From a checkpoint of a small audio captioner.
Model: 7.2M parameters, log mel input, encoder arch vit, encoder norm rmsnorm, encoder activation gelu_tanh, encoder patch size [64, 2], encoder layers 8, encoder width 192, decoder width 192, decoder layers 6, decoder norm layernorm, decoder activation relu.
Training: soap at rate 0.0018, 6100 steps, batches of 256.
Rows from block 3 of the audio encoder of a small audio captioner, named by matrix and row number. Rows with one number belong to one neuron. Each number is 128 + 24 x the weight over its row's rms, rounded and kept within 0 to 255. All counts start at 0. After the name is the row's rms in percent of the matrix's.
After each neuron's rows are labels from the 100 clips, of 14848, where the neuron reaches its highest value: "responds to" is what is common among them. Only what is clearly more common there than usual is listed. The data: single notes of 20 synthesised instruments.
# fc1: MLP up (encoder.blocks.3.mlp.fc1.weight, 768x192), inputs 0-95
# fc2: MLP down (encoder.blocks.3.mlp.fc2.weight, 192x768, transposed), outputs 0-95

fc1.198 088 [101 133 156 119 140 163 119 151 143 119 111 140 137 152 132 123 141 112 127 137 154 137 138 136 159 150 177 167 111 169 118 128 148  86 122 156  92 103 128 107 105 178 138 139 168 106 114 163  98 154 153 126 110 123 142 115  78 115 126 104 124 104 149  99 100 120 117 106 138 120 124 118  95 114 106 159 102 100  99 120 143 130 119 114  88 139 154 120 137 156 103 134 102 129 183 123]
fc2.198 096 [ 84 115  63 116 158 134 145  99 147 152 117 128 149 103 128  93 106 114 103 152 137 169  92 117 121 123  63 143 153 121 117 123 111 157 178 109 182 153 178 119 169 130 123 102  75 168 120 126 118 132 138 172 110 149 151 163  89  97 126 135 130 135 101 117 124 113 142 129 125 142 104 116 110 143 141 106 183 113 113 201 109 121 138 144 145 124 130 110 119  97 154 110 145 116 115 114]
responds to: rumble

fc1.353 091 [136 111 111 150 147 125 128 171 151 131  88 126  87 150 134 105  79 139 117 101 121 137 177 149 163 144  99  94 114 141  90 158 141 160 108  71 109 136 125 128 109 128  96 115 157 100  89 104 140 138 110 121 129 161 120 139 166 125 176 133 116 145  94 171 139 139 175  79 109 131 159 107 130 137 124 151 124 162 108  95 156 130 133 101 175 147 152 130 121  77 130 162 116 126 158 127]
fc2.353 083 [123 151  85 117 121 118 127 118  99 124 147 121 120 126 167  58 118 164 107 111 128 103  88 123 128  89 151 149 176 113 134 127 143  84 133 148 172  87 138 145 128 149 130 147 131 108 120  89 139  90  84 108 133 144 141 144 150 170  65 135 106 132 120 122 142 129 134 148 102 122 125 108 100  81 125 137 148  89 139 119 133 155 113 130 120 134 117 137 155 126 102 136 118 124 210 109]
responds to: clipping; text has "clipped"; vibrato

fc1.325 125 [134 123 106 114 141 100 121 157 123 168 131 131 137 140 148 135  78 128 133 166  95 158 162 109  91 124 178 114  98  95  94 154 128 148 138 165 167 124 131 107 149 141 142 128 123 102  87 168 138 127 137  95 154 135 122 122  88 128 100 100 150 114 132 115 118 165 106 110 153 157 158 121 158 144 116 121  87 105 108 127  96 129  65 150 161  99 128  87 139 115  86 100 115 117 124 158]
fc2.325 123 [144  94 140 102 177 153 185 120 113 122  89 155 122  59 116 147  89 129 145 168  70 114 116 126 117 135 115 151 130 149 128 140 118 149 135 151 123 146 149 108 170 150 106 148 105 137 108 143 124 142 165  98 118 169 113 149  94 159 150 118 112 126 167 130 112  87  85  96 138 171 158 149 110 140 109 117 106 132 144 124 139 129  99 117 141 121 136 125 133 108 102  94 168 130 103 111]
responds to: G#; note: G#2

fc1.193 104 [ 92 174 140  91  94 102 156 144 117 183 143 122 144 153 151 138 176 134 141 144 113 125 152 137 145 159 104 141 125 165 139 180 143 118 146 136 132 149 142  71 128 122 154 134 119 142  74 170 146  72 165  96 106  98 159  89 131 117 111 130 117 144  75  81 144 135 148 163 140 122 135 122 120 135 122 123 149 123  68 102 125 102 141 128 120 116 151  80 160  94  97 118 142 142 155 115]
fc2.193 096 [196 116 109 135 195 142 146 136 110 155 126 119 168 130  70  88 160 107 102 107 143 104 161 127 130 103 146 144 136 112 113 105 163 122  91 106 130 147 120 135 129 120 141 109 129 107 114 123 123 116 155 109 142 142 137 139 147 131  70 102  96 101 117 176 104 180 109  95  90 118 183 108 112 137 136 164 128 122 136 165 127 113 111 134  93 178 146 156 101 103 137 132 143 158 131 121]
responds to: octave 5; clipping; text has "clipped"; note: C#5

fc1.447 104 [104 124 121 134 122 103 136 143 141 117 126 139 157  95 108 156 140 105 123 173 110 144 124 134 138  60 126 112 131 108 142 146 172 113 136 125 122 162 188 116 100 111  97 113 147 130 114 131 143 147 125 112 135 123 138 106 126 115 135 123 130  95 147 131  97 116 159 130 135 124 162 136 135 158 118 120 124 112 113 133 162 149 140 161 104 117 112 139 154 133  53 103 135 100 139 138]
fc2.447 111 [108 119 110 125  97 103 178 123 137 106  65 114 129 180 210 110 106 143 109 122 163 117 133 121 132 128 100 109 111 162 130 140 127 124  76  96 146 124 130 102 129 123  97 125 118 139 111 109 110 139 118 137 148 142 135  89  85 139 160 122 136 118 136 147 109 137 104 129 109 122 124 131  77  83 146 115 148 151 141 129 153 170 174 112 149 134 119  75 117 151 117 134 136 101 139 163]
responds to: G#; instrument: organ-like

fc1.243 091 [127 133 101 139 130 138 137 120 131 177  96 110 137 147 153 150 128  95 122 120 120 120 129 114 134  96 157 138 159 138 143 126  96 129  88 178 148 111  96 134 134 154 140 162 150  99 142 117 155 153 113  83 148 139 132 188 109 113 164 115 139 106 134 150 145  60 141 119 107  91 141 147 129 149 178 137 115 104 157 147  80 175 109  85 107 129 153 135 110 151 153  99  89 161 103  77]
fc2.243 087 [167 140 117 142 140  79 134 101 141 137 131 130  88 127 116 162 112 141 125 104 111 133  81 139 133 147 136 144 130 123 117 111 133 130 136 146  83 168 142 147 156 140 110 105 123 104 121 131  75 125 136 120 157 106 153 102 146 115  98 112 124 128 152 112 133 116 115 123 109 132 115 101 149 137 105 123 123 162 130 144  98  85 168 119 150 118  99 122 105 146 102 174 167 113 151  98]
responds to: octave 5; muffled (low-pass)

fc1.608 081 [126 127 139 107 143 125  88 104 175 117 107 131 148 116 122 148 106 119 135 146 122 116 184 136 102 125  90 132 134 114 165 113 121  98 198 123  93 116 117 166 135 147 156 158 136 122 139 109  80 132 147 120 157 114 151  92 126 138 173 124 111 130 145 120  97 135 105 118 126 100 144 184 129 132 120 100 138 126  97 105 123  96  97 152 100 101 125 110 146 110 110 147 150 113 142  74]
fc2.608 090 [158 131 118 100 158 161 130 139 150  96 155 102 115 130 138  34 112 147 138  72 139 169 170 170 122 124 146 123 166  90 148 124 105 100 115 144 134 126  91  80 125 104 140 110 143 145 126 109 136 139 102 130 115 129 130 154 134 151 123 114 114 108 127 170 128 146 134 149 144 120 153 128 139 128 120 119 119 161 108  88 146 137 131 160 155 122  84 108 107 116 141 136  95 121 118 111]
responds to: rumble; sine tone

fc1.707 082 [145 149 162 144 136 112 136 119 168 137 130 120 153 118 106 135 108 148 115 130 110 115 134  90 117 144 133 134 176  84 152 112 161  99 132 143 127 141 131 166 150 117 147 161 151 113 133 153  97 133 153 132 145 148 123 179 104 116 102 167 166  89 119 153 118 124 104 144  67 104 112 167 143 143 137 141 120 119 120  91 107 121 125 137 153 153 105 156 131  83 100 110 170 147 107 101]
fc2.707 100 [172 140 156 139  57 140 129 119 140 135 154  94 134 137 143 119 135 140 131 125  94 197 107 139 143 168 174 121 110 162 160 108  94 140 114 153 130 156 118 129  91 138  69 124  86 104 104 191 140 100 133 109 166 113 187 153 140 132 145 118 124 147 122 167 120 181 129 107 170 112 136 139 127 119 161 101 116 123 134 121 119 145 182 150 125 132 144 122 122 154 140 122 142 142  88 126]
responds to: muffled (low-pass)

fc1.752 086 [148 186 119 154 128 210 134 125  86 101 151 108 124  93 139 103 121  94 152 158 135 130 160 120 119 112 142 127 132 159 124 157 121  96 121 113 125 110 115 136 169 131 109 102 144 132  96 170  75 145 133  69 165 138 112 144 148 125 153 127 126 142 168 128 151 123 180 148 155 130 160  91 116 129 112 180 116 130 121 148 124 105  96 104  98 127 101 131 130 140 139 161 129 146 160 162]
fc2.752 064 [127  97 157  94 122 103 165 129 166 141 127 125 129 118 126 162 114 171 110  90  93 117 116 182 110 115 145 126  75 118 125 141 145 114 144  88 148 115 131 168 108 146 150 130 110 121 133  99  97 123 115  94 107 124 114 130  91 115 129 169 173 122 139 115 102 151 114 174 104 103 173 117 187 120 142  86 130 124 130 159 103 149 132 128 148  90 162 104 178 125 143 156 125 119 148 101]
responds to: octave 3; slow attack

fc1.638 099 [111 126 102 134 152 166 156 166 152 118 103 164 100 148  99 110 154 159 129 137 125 142 110 131 126 143 102  70 142 133 100 140 173 155 160 113 119 134  96 147 150  79 112 120 142 128 111 106 144 106 198 111 106 124 133 148 138 123 102 121 125 108  97 129  98 141 129 106 124 110 115 119 142  94 137 150 162 119 119 128 122 129 145 129 205 163 111 158 122 117 124 124 138 150 138 132]
fc2.638 102 [147 116 128 127 156 110 108 117 160 130 118 101 136 129 105 111 150 175 113 147 152  82  97 118 146 134 141 153 154 111 124 168 113 122 139 156 197  82 146  95  83 138 132 135 141  96 136 151 152 125  98 111 135 149 126 165 163 148  97 115 138  83 146 127 141 155 147 110 128 166  91 161  91  71 126 115 145 104 120 122 118 139  54 115 125  99 110 106 115 113 127 125 127 119 114 114]
responds to: octave 5; sine tone

fc1.147 075 [122 124  93 134 152 138 127 129 164 114 119  64 126 159 104 116 119 133 122 104 114 137 130  71  85 157 105 111 145 114 150 144 133 114 118 138 151  95  98 164 147 126 121 164 129 120 105 163 147 107 172 109 148 144  70 123  87 128 128 147 161  95 118 179 124 142 114 141  90 121 142 159 154  94 140 169 134 128 129  92  94 160 130 162 119 105 128 147 103 105 117  90 103 167  75  93]
fc2.147 094 [165 155 178 115 102 122 128  74 125 137 166 129 143 136 162 129 124 161 109 151 140 143 103 147 176 125 169 131 132 145 133 115 127 150 143 165 139 166 117 137  99 138 110 148 117 115  95 124 157 114 119 140 169 123 182 144 150 155  88 119 123 136 129 126  99 161 108  87 130 102 133 146 135 104 142 107  98 169 147 141 147 136 157 108 144 128 137 123 114 134 126 167 190 148 118 126]
responds to: clipping; text has "clipped"; text has "noise"; instrument: flute-like

fc1.558 105 [151 146 144 156 121 150 131 187 122 138 111 151 148 128 157 108 118 103 135 133 143  83 122  80 146 139 154 115  94 147 100 144 134 156 185  93  79 135  81 137 112 125 133 166 146 139  90 120 115 123 101 123  99 154 176 110 127 141 144 124 118 102 115 124 130 144 132 134 136  99 140 128 131 144 171 147 113 138 103  98 139 169 145 106  97 161 114 162 132 137 124 116 121 144 130 164]
fc2.558 101 [168 105 128 118 154 134 149 129 140 147 126 122  89 104 152   0 131 132 115 155 145 142  88 125 149 124 115 128 149 120 139 127 123 123 116 119 133 111 119 127 131 149 127 136  98 128  87  99 145 126 163  90 118 131 163 128 127 112 122 124 139 126 190 161 148 141 164 172 130 112 143 124 132 139 107 118 146 109 101 152 116 124 129 169 101 130 130 125 119 103 124 110 132 121 143 154]
responds to: clipping; text has "clipped"; mains hum

fc1.184 098 [ 95 120 102 120 128 134 121  99 109 133 115 139 116 122 146 139 129 119 160 108 117 159 138 136 168 141 129  92 129 151 136  99 102 120 155 139  89 100 144 106 140  95 130 123 188 125  86 117 111 138 110 176 142 140 123 142 125 130 135  95 111 143 116 143  84 133  93  86 139 127 129  97  97  97 161 142 112 101 107 127 124 154 124 148 107 152 171 145 132 142 113 123 115  86 183  97]
fc2.184 092 [116 109 132 101 125 137 125 146 162 133 146 151 130 154  73 133 132 155  76 135 141 126 128 120 108 160  95 162 134 127 108 140 119 119 163 149 162 113 135 109 166 148 117 152 134 161 149 137 142 121 108 109 121 108 145 156  92 148 157 127 165 174 108 136 102 147 135 136 132 136 135 125 158 170 125 132 204  95 146 136 162 109 145 134 149 115 117 142 153 111 138 121 157 148 159  91]
responds to: rumble

fc1.263 087 [121 104 122 121 117 141 160 140 153 123 108 135 148 155 123 139 149 121 158 148 127 123 127 132 157 158 195 148  68 141 113 119 120 118 150 156  78 133 155 132 128 164 148 126 184  99 115 165  80 180 132 122 133 135 140 138  60 125 127 134 122 106 157 113 117 120 138 124 146 112 116 147  92 130 113 173 128 103  85 130 138 115 136 132 112 123 151 144 117 112 114 137 132 131 188 115]
fc2.263 091 [104 111 116  97 208 135 160  94 121 138 141 165 167 119 150  71 104 116 102 134 135 170  92 134 127 103  58 197 134 109 138 146 146 111 167 117 197 136 132 120 137 161 129  96 104 186 123  94 119 136 133 157 133 152 173 163 105 114 130  99 146 123 130 110 115  90 145 106 129 146  98  98 121 117 138  99 148 110 134 166 140 112 151 143 126 143 117 105 143 133 149 107 126 135  75 116]
responds to: rumble; F#

fc1.542 097 [104 101 162 108 122 118 125 137 121 153 127 146 140 130 128 158 131 129 157 141 171 159 158 182 175 137 116 146 150 123 180 128 108 117  83 159 117 102  77 115 135 158  68 123 158 107 105  85 116 160 155 133 131 128  93 130 109 120 152 117 108 158 129  96 141 129 116 144 114 114 157  98 117 157 139 147  90  98 100  91 108 108 130 104 121 143 115 158 119 147 104 161  78  89 160 138]
fc2.542 098 [ 92 130 100 137 154 115 133 126 189 164 147 163 134 129 120 130 117 114 171 119 153 144 135  95 149 109 134 125 155  74 128 107 127 141 150 102 140 158 158 141 157 109 106 121 129 117 123 164 120 122 102 153 104 136 154 143 125 128 167 123 160 150 146 149 151 128 153 130 124 110 118 124  84 110 166 139 105 166 132 125 123 141 111 140 132  74 182 113  61  76 175 141 165 125 145 163]
responds to: octave 1; rumble; bass guitar-like

fc1.616 069 [ 72 139 166 144 161 115 102 117 152 136  78 141 163 142 151 199 111 148 128 119 105 129 103  98 124 153 108 166  96 136 175 145 163 106 133 117 145 128 112 113 168 145 135 149 130 126 134  91 127 107 137 148 143 136 103 130 120 135 152 143 124 120 151 159 109 124 126 136 126  87  96 184 152 142 117 153 144 122 104  81 133 134 132 113 119 121 121  96 111 112 132 114 129 145 115 115]
fc2.616 073 [124 140 160 115  91 128 128 108  84 110 162 164 104 128 108 146 144 110 161 133  83 136 118  84 114 125 163  73 147 124 146 144 137 139 133 110 170 142 145 153 110 121  87 139 130 131  88 158 105 149 157 110 126 113 180  99 107 159 147 144  95 114 112 173  99 156 121 141 141 130 145 123 110 111 147  91 135 129 116 100 129 126 166 141 102 123 146 137 109 111  93 134 157 133 115 146]
responds to: octave 3; G#; note: G#3

fc1.121 081 [102 123 145 129 179 106  88  73 163 129 120 110  75 148  98 144  90 159  84 115 121 127 158 120  93  97 101 142 134  95 132 134 127  84 141  98 103 167 145 186 145 143 132 142 112 138  98 102 140 147 160 111 147 108  70 105 126 100 134 162 149 121 127 133 104 114 103 139 141 136 116 142 143 156 109 137 160 140  80  82 118 171 155 152 121 108 124 167 112 122 114  71 125 115 133 101]
fc2.121 068 [173 114 157  98 103 113 124 181 112 147 144 151 187 130 148 148 143 102 137 140 122 136  91  81 144 136 164 110 132 136 180 147 143 159 145 107 155 119 104 109 148 137 121 130 125 112 122 138 168 107 117 153 165 160 123 131 104 128 127 104 105 116 169 153  87 177 114 100 142 118 102 140 121 105 106 127  99 145 102  94 137 132 113 145  96 122 118 118 155 130 132 166 145 117  76 185]
responds to: clipping; text has "clipped"; pink noise

fc1.3 085 [128 127 100 159 188 117 155 159 118 139 110  73 156 118  88 133 133 122  94 130  93 176  97 103 109 125 138  98 169 113 139 104 141 117 138 168 136 133 119 120 128 131 167 178 154 130  94  94 103  84 124 139 145 147 129 108 121 101 116 150 145 121  83 154 143 136 157 135  64 147 140 180 164 126 146 160 158 145 116  78  90 119 127 133 102 121  90 126 107 131  90 125 158 134  85  81]
fc2.3 096 [130 157 157 100 121 149 135  76 154 112 129 114 136 113 101 151 131 160 114 123 145 175  96 152 149 128 115 146  70 129 137 124 125 119 101 154 134 140  91 147 120 124  94 122 111 102 121 182 137 151 121 121  88 125 182 181 135 165 133 143 137 131 108 145 113 144  89 119 112 117 115 111 145 111 141 125  88 132 117 117 159  91 186 103 140  92 146 115 140 110 128 119 155 163 138 126]
responds to: clipping; text has "clipped"; white noise

fc1.618 095 [159 104 133 161 110 136 132 130 120 144 125 164 138 140  67 109 168 115  90 123 130  96 178  93 100 129  91 122  90 134 126 144 142 118 147 106 135  96 106 145 129  84 129 138 111 124 119 157 118 207 123 149 119 140 114 113 116 145 144  69  89 133 165 179 103 129 133 130 129 127 116 143 157 144  92 168 163 122 120 136 172 123 147 140 173 150 109 111 116  89 153 105 127  99 135 137]
fc2.618 090 [157 112 140  91 151 129 153 116 130 124 128 119 150 154 170 115 121 162 160  95 180  99 102 117 134 113 143  76 155 110 158 115 130 133 164 153 198 127 165  83 142 161 129 149 160 176 121  85 112  85 105 127 123 105 101 158 138 138 111 119 121  94 122 127 134 102 116 103 165 145  97 163 167  99 146 126 175 135 135  68 139 116 101 136 139 114 199 138 114 148 115 158 139 139 113 118]
responds to: octave 5; F; note: F5

fc1.644 111 [144 117 122 140 132 119 138 177 143 139 122 172 143 109 140 117 128 139 114 113 114 130 115 145 111 149 108 152 106 118 152 138 117 177 143  79 129 128  60 109  94 118 131 170 143 143  96 152 124 117 113 139 126  95 108 120  99 122 112 133 103 116 142 104 112 130 149 166 160 125 130 129 148 148 152 126 111 129  99 126 100 106 132  78 144  86 105 161 117 123 110  83 136 114 144 117]
fc2.644 111 [109 128 190 108 155 133 122  91 134 172 142  83  66 145 103 113 112 140 146 131  89 133 149 145 126 115 125 127  81 135 153 161 155 126 111 122 130 103 140  98 103 145 138 156 162 119  74 151 143 153 152 129 141 127 125 120 107 149 112 113 172 114 155 149 153 139  97 172  95 135 121 129 120 134 148 138 162 125 112 110 139 144  82 146 106  99 141 155 144 178 123 151 174 100 135 166]
responds to: octave 5; F#; note: F#5

fc1.539 081 [ 74 139 144 115 128 121 128 125 159 173 137 109  93 139 137 141 104 158 135 129 124 147 139 102 147 143  62 132 120 160 111 150 100 165 125 128 130 165  89 131 108 118 147 158 153 120  71 124 100  78 135 122 142 139 144 118 114 110 156 165 137 142  82 145 143 121 141 139 129 123 130 133 126 139 156 117 119 109 103 116 128 116 149 141 132 159 100  81 153 107 171 157 159 161 176 123]
fc2.539 055 [110 109 172 104 106 157 158 132 125 123 145 135 117  76 112  84 139  85 114  77 119 164 174 146 115 134 142 116 117  93 159 160 104 121 141 112 110 145 149 131 152  97 161 141 152 141 163 109  59 149 105 135 115 104 180 127 186 183 116 146  40  87 117  98 131  97 106 108 112 104 149 165 151 147 105 158 132 149  97 100 120 168 117 105 115 154 135 123 110  97  81 148 124  86 160 143]
responds to: clipping; text has "clipped"

fc1.381 114 [118 177  92 116 136  85 103  99 145 177 143 128 123 148 102 186 132 128 111 101 146 106 123 142 130 119 122 112 142 129  91 112  98 163 100 117 145 153  96 138 134 141 128 120 151 112 122 116 123 146 144 176 133 155 126 143 118 118  97 145  80 160 130 116 124 128 116  93 149  80 103 143 135 138 110 116 114 139 151 128 113 125 121 124 116 146 153 143 115 128 116  86 102 140  75 138]
fc2.381 108 [120  67 129 112 132 137 125 118 149 167 106  89 144 124 102  90 125 113 111  96 120 122 132 136 156 150  77 112 125 155 164 103 105 143 141 141  96 103 108 154 119 158 136 125  96 116 120 105 117  65  97 139 145  89 115 155 159 166 149 148  90 139 124 142 146 106 123 137 125 143  93 146 192 139 115 158  96 131 134 122 123 114  90 158 102 133 130 174 178 107 145  97  97 145 138 128]
responds to: octave 1; bass guitar-like; note: C2

fc1.61 108 [116  71 146 118 113 120  94 130 132 144 157 113  94 151 150 156 111 120  99 122 139 121 149 152 146 126  84 111 142 111 167 154 108 104  99 166 134  96 122  88 130 125 112 143 149 133 123 100 128 153  76 140 112 155 115 142 101 153 105 125 144 102 121 150 176 155 123 123 139  86 126 104 116 142 151 116  83  89 103  64 111 130 146 144 111 121 138 130 118 140 103 140 131 129 122 157]
fc2.61 122 [126 160 146  97 139 121 129 149 144 162 119 121 176  95 109 121 145 154 119 101 121 137 136 137 145 117 117 122 131 177 129  86 119 144 151 122 150 123 155 158 143 109 103 134 117 162  96 124 186 111 132 119 122 136 146 137 165 169 138 102 126 196 156 165 132 121 124 111  76 154  99 121 126 130 154 168 116 122  59 130 156 172 106 139 112 107 160 143 114 128 153 101 137 110 121 150]
responds to: octave 1; bass guitar-like

fc1.405 095 [110 127 139 147 112 133 123 103 137 118 139 140 114 161 134 159 124 113 135 139 157 136 141 131 132 169  90  71 152 105 127 133 130 112 136 148 125 114 111 122 126 144 156 109 141 144 143  75  89 132 151 153 122 112 100 120 114 131 133 132  86 182 114 102  96 145 109 111 152 113 149 145 116 168 135 144 118 112 183 130  85 114 108  90 154  98 162 148 135 152 106 150 106 142 114 142]
fc2.405 105 [106 122 120 132 152 154 163 182 162 118 145 137 147 107 128 114 145 105 143 134 168 121 113 133 129 126  67 149 141 120 146 155  61 101 191 114 123  98 112 107 154 133 122 124 130 119 160 113 125  99 108 152 137 151 115 207  70 143 116 148 150 127 153 155 128 156 124 122 115 126  97 123 157 120 144 127 121 126 102 106 151 142  98 160 103 133 103 121 141 149 158 139  94 126 158 130]
responds to: octave 1; bass guitar-like

fc1.87 083 [120 107 123 161 138 120 125 135 119 109 109  85 161  85 130 140  90 120 111 181 109 163  95  78 144 138 138 127 130 131 136 116 139 138 114 123 121 114 157 111 137 137 140 154 146 149 113 118 102 119 127 148 110 139 122 146 142 134 162 140 127 192 148 154  94  98 109 134  53 162 162 192 164  79 104 168 168 158  79 106 134 135 123 101  96 131 112 152 109 133  89 140 156 122 105 120]
fc2.87 102 [157 116 121 133 111 152 115 112 139 129 154 145  88 152 108 136 174 148 107 141 137 159 108 127 144 126 146 109 133  80 148 112 103 125 103 145 153 127  61  97 130 137 148 117 157 104 130 165 164 130 125 103 111 125 129 142 110  99 103 132 122 187  80 126 144 172 135 119 101 114 150 133 149 117 105 112 134 119 140 143 142 111 199 156 144 124 136 141 156 142 144 159 110  94 145  96]
responds to: muffled (low-pass); white noise

fc1.658 102 [117  98 150 145 142 135 104 114 154 127 124 106  98 145 113 124 113 135 109 119 135 165 135 156 141 162  66 138 116  96 101 125 108 127  96 132 145 107 107 139  98 150 155 160  99 102 137 135 101 116 135 141 132 105 119 100  98 123 142 145 119 156 128 120 114 139  71 105 114  83 106 156 121 135 126 161 111  90 145  95  87 137 137 119 141 108 151 145 108 149  69 165 109 159 131 155]
fc2.658 122 [ 89 157 122 142 150 172 140 122 153 131 161 133 145 118 131 171 136 125 131  92 115  83 103 145 152  98 111  89 132 116 152  88 106 166 149 141 145 128 118 131 125 130 120  95 116 118 144 142 122 113 106 157 144 142  89 186 122 135 106 137 130 100 135 137 120 175  97 153  97 123 142 101 163 154 134 150 124 118 104 101  91 110 111 129 133  68 159 147 126 123 144 170  92 126 161 133]
responds to: octave 1; bass guitar-like

fc1.473 094 [116 216  94  88 118 117 133 100  99 160 115 160 140 136 113 169 102 132 153 121 108 163 130 130 149 169 139 114 123 114 142 167 167 112 134  97 159 164 121  90 137 110 147 145 107 159 118 157 115 135 181 132 155 128 157  76 127 124 124 116 114 133 126 102 114 162 121 141 136 127 157 102 131 133 101 114 127  90  95 141 115 110 128 122 131 110 148 130 150 158  87 139 130 140 147  94]
fc2.473 097 [153 111 125 130 120 125 106 138 102 154 111 129 136 108 115 135 147 140 137 130 128  88 136  93 119 112  99 127 181 102 103 123 119 149 106 135 133 154 158 149 143 129  92 119 110  94 109  91 108 149 153 123 124 183 159 116 180 143 125 103 132 132 160 171 100 165 115 116 127 126 173 111 107 141 139 124 138 133 144 142 139 118 116 110  68 110 153 158 133 103 133 119 171 142  78  99]
responds to: octave 5; note: D#5; instrument: sine tone; note: D5

fc1.652 076 [132  96 124 127 158 111 151  52 144 147 117 136 174 104 142 138 111 123 148 112 126 130 133 139 109 168 137 144 110 110 142 128  87 105 122 150 107 104  98 146 136 135 147 146 131 105 165 150 146 120 184 112 121 118 101 133 151 181 105 100  98 135 133 121 108  94 179 126  85 122 164 152 147 102 154 170 127 114  64 105  74 140 149  93 152 114  93 109 117 113 134 153 133 130 118 186]
fc2.652 071 [108 162 135 115 162 131 114 130 131 150 154  94 113 133 177 145 106 132 138  86 114 108 157  96 121 142 156 130 135 108 121 108 131 109 126 182 133 130 125 101 114 170 107 124 162 155  83 140 118 180 113 124  97 128 133 103 140 134 132 161 124 107 135  78 143 140 100  95  81 110 128 119 103 145 135 155 106 149 176 108 134 142 149 125 127 107 168 124 133 147 123 124 128 137 156 118]
responds to: muffled (low-pass); white noise

fc1.723 097 [108  94 112 143 132  94  96 109  98 121 124 105 110 139  85 123 117 138  97 129 158 151 173 136 133 118  93 137 156 148 107 123  81 127 106 115 132 105 127 123 148 122 120  97 168 111 143 130 117 133 134 142  87  93 121 116 109  92 126 109 112 142  85 139 189 136 111  99 166 132 101 172  94 128 139 104 113 102 110 131  99 138 130 142 100 120 135 140 115 149  51 111 137  99 113 158]
fc2.723 103 [ 87 117 123 118 142 174 134 103 120 142 160  93 126 152 116 144 150 139 116  84 143 112 140 128 150  97 111 129 103 132 132 100  97 165 114 114 114  71 129 116  96 146 141 145  88  88 163 103 142  89  82 108 127 155 129 194 105 133 114 119 140 159 137  98 150 149  78 133 129 110 166 102 163 147 140 125 100 123 110 119 148 157 111  88 109 106 141 125 123 119 107 119  73 137 154 124]
responds to: octave 1; bass guitar-like

fc1.173 081 [ 83  97 150 130 132 126 128  88 158 108  94 145 120 123 134 168  98 127 122 136 139 124 147 119 130 139  94 114  92 112 123 147 134 116 163  70 132 139 162 153 130 150 134 153 171 151  93 104  86 144 111 138 160 170 166 141  92 135 153 153 120  93 128 152 121 114 105 124 113 117 128 132 131 153 130 122 134 126  70 132 142  74 117 151  66 110 119 147 125 127 151 131 161 132 138  87]
fc2.173 081 [135 118 132 127 116 137 112 134 165 121 129 111  97 134 163  85 126 138 126 104 121 157 148 167 127  87 116 144 149  95 161  99 109 119  72 148 133 134  83  93  96 105 134 147  99 139 115 115 134 126 119 139 106 129 167 147 122 161 118  87 137 141 130 161 144 132 151 165 166  93 141 182 159 121 133 123 103 136 102 107 123 139 164 162 175 142 112 122 105 102 142 142 123  90 114 112]
responds to: rumble; octave 6

fc1.242 085 [114 104 147 173 169 138 128 119 139 137 113 142 188 118 146 209 125 130 118 131 113 136 125 125 127 100 115 156 120 128 182 118 144  86 142 134 129 122 149 112 131 143 151 170 111 143 129 120 121  79 134 134 125 147  97 113 129  90 142 163 113 122 209 187 129 115 122 146 182 145 111 164 118 136  83 153 132 137 113 100 151 114 106 104  90 125 151  72 111 132 150 112 107 123 119  73]
fc2.242 091 [141 140 155  91  76 116  88 138 117 119 115 178 111 155 107 107 105  52 143 145  93 130 109  87  99 129 159 106 127 169 110 112 132 151 141  71 147 121 136 145 123 140 100 132 146 156  95 136 122 141 129 132 138 121 167 135 118 138 153 138 103 119 109 161 115 178 130 114 133 116 146 138 119 112 141  95 148 125 104 123 147 141 172 149 100 144 132 160 106 122 122 160 164 132 131 189]
responds to: muffled (low-pass); rumble; pink noise

fc1.80 100 [138 117 144 112 100 103 137 168 150 136 188  91 136 134  91 145  46 123 115 143 165 147 136 116 122 128 136 153  97 114 110  91 148 134 144 138 160 160  88 165 112 167 138 156 121 108 131 159 102 121 132 177 130 111 138 100 111 103 158 125 131 110 110 122 139 172 131 113 144 176 138 109 188 100 150 120 121  99 169 123 130 131 137 124 116  93 122 111  92 123  57 111 108 100 155 158]
fc2.80 109 [120 151 128 135 124  93 157 162 135 134 148 147 162 142 152 154  86  88 152 138 126 133 158 136 135 185 101 147 137 133 125 121 134 129 159 117  85 101 155 122 150 118 104 163 137 121 152 149 133 150 136 146 127 133 128 135  91 130 135 125 133 130 135 128 138 169 166 125 148 131 137 131 137 149 161 117 120 125 166 118 142 119  99 121 125 157 114 157 128 135  99 145  97 122 140 112]
responds to: octave 1; bass guitar-like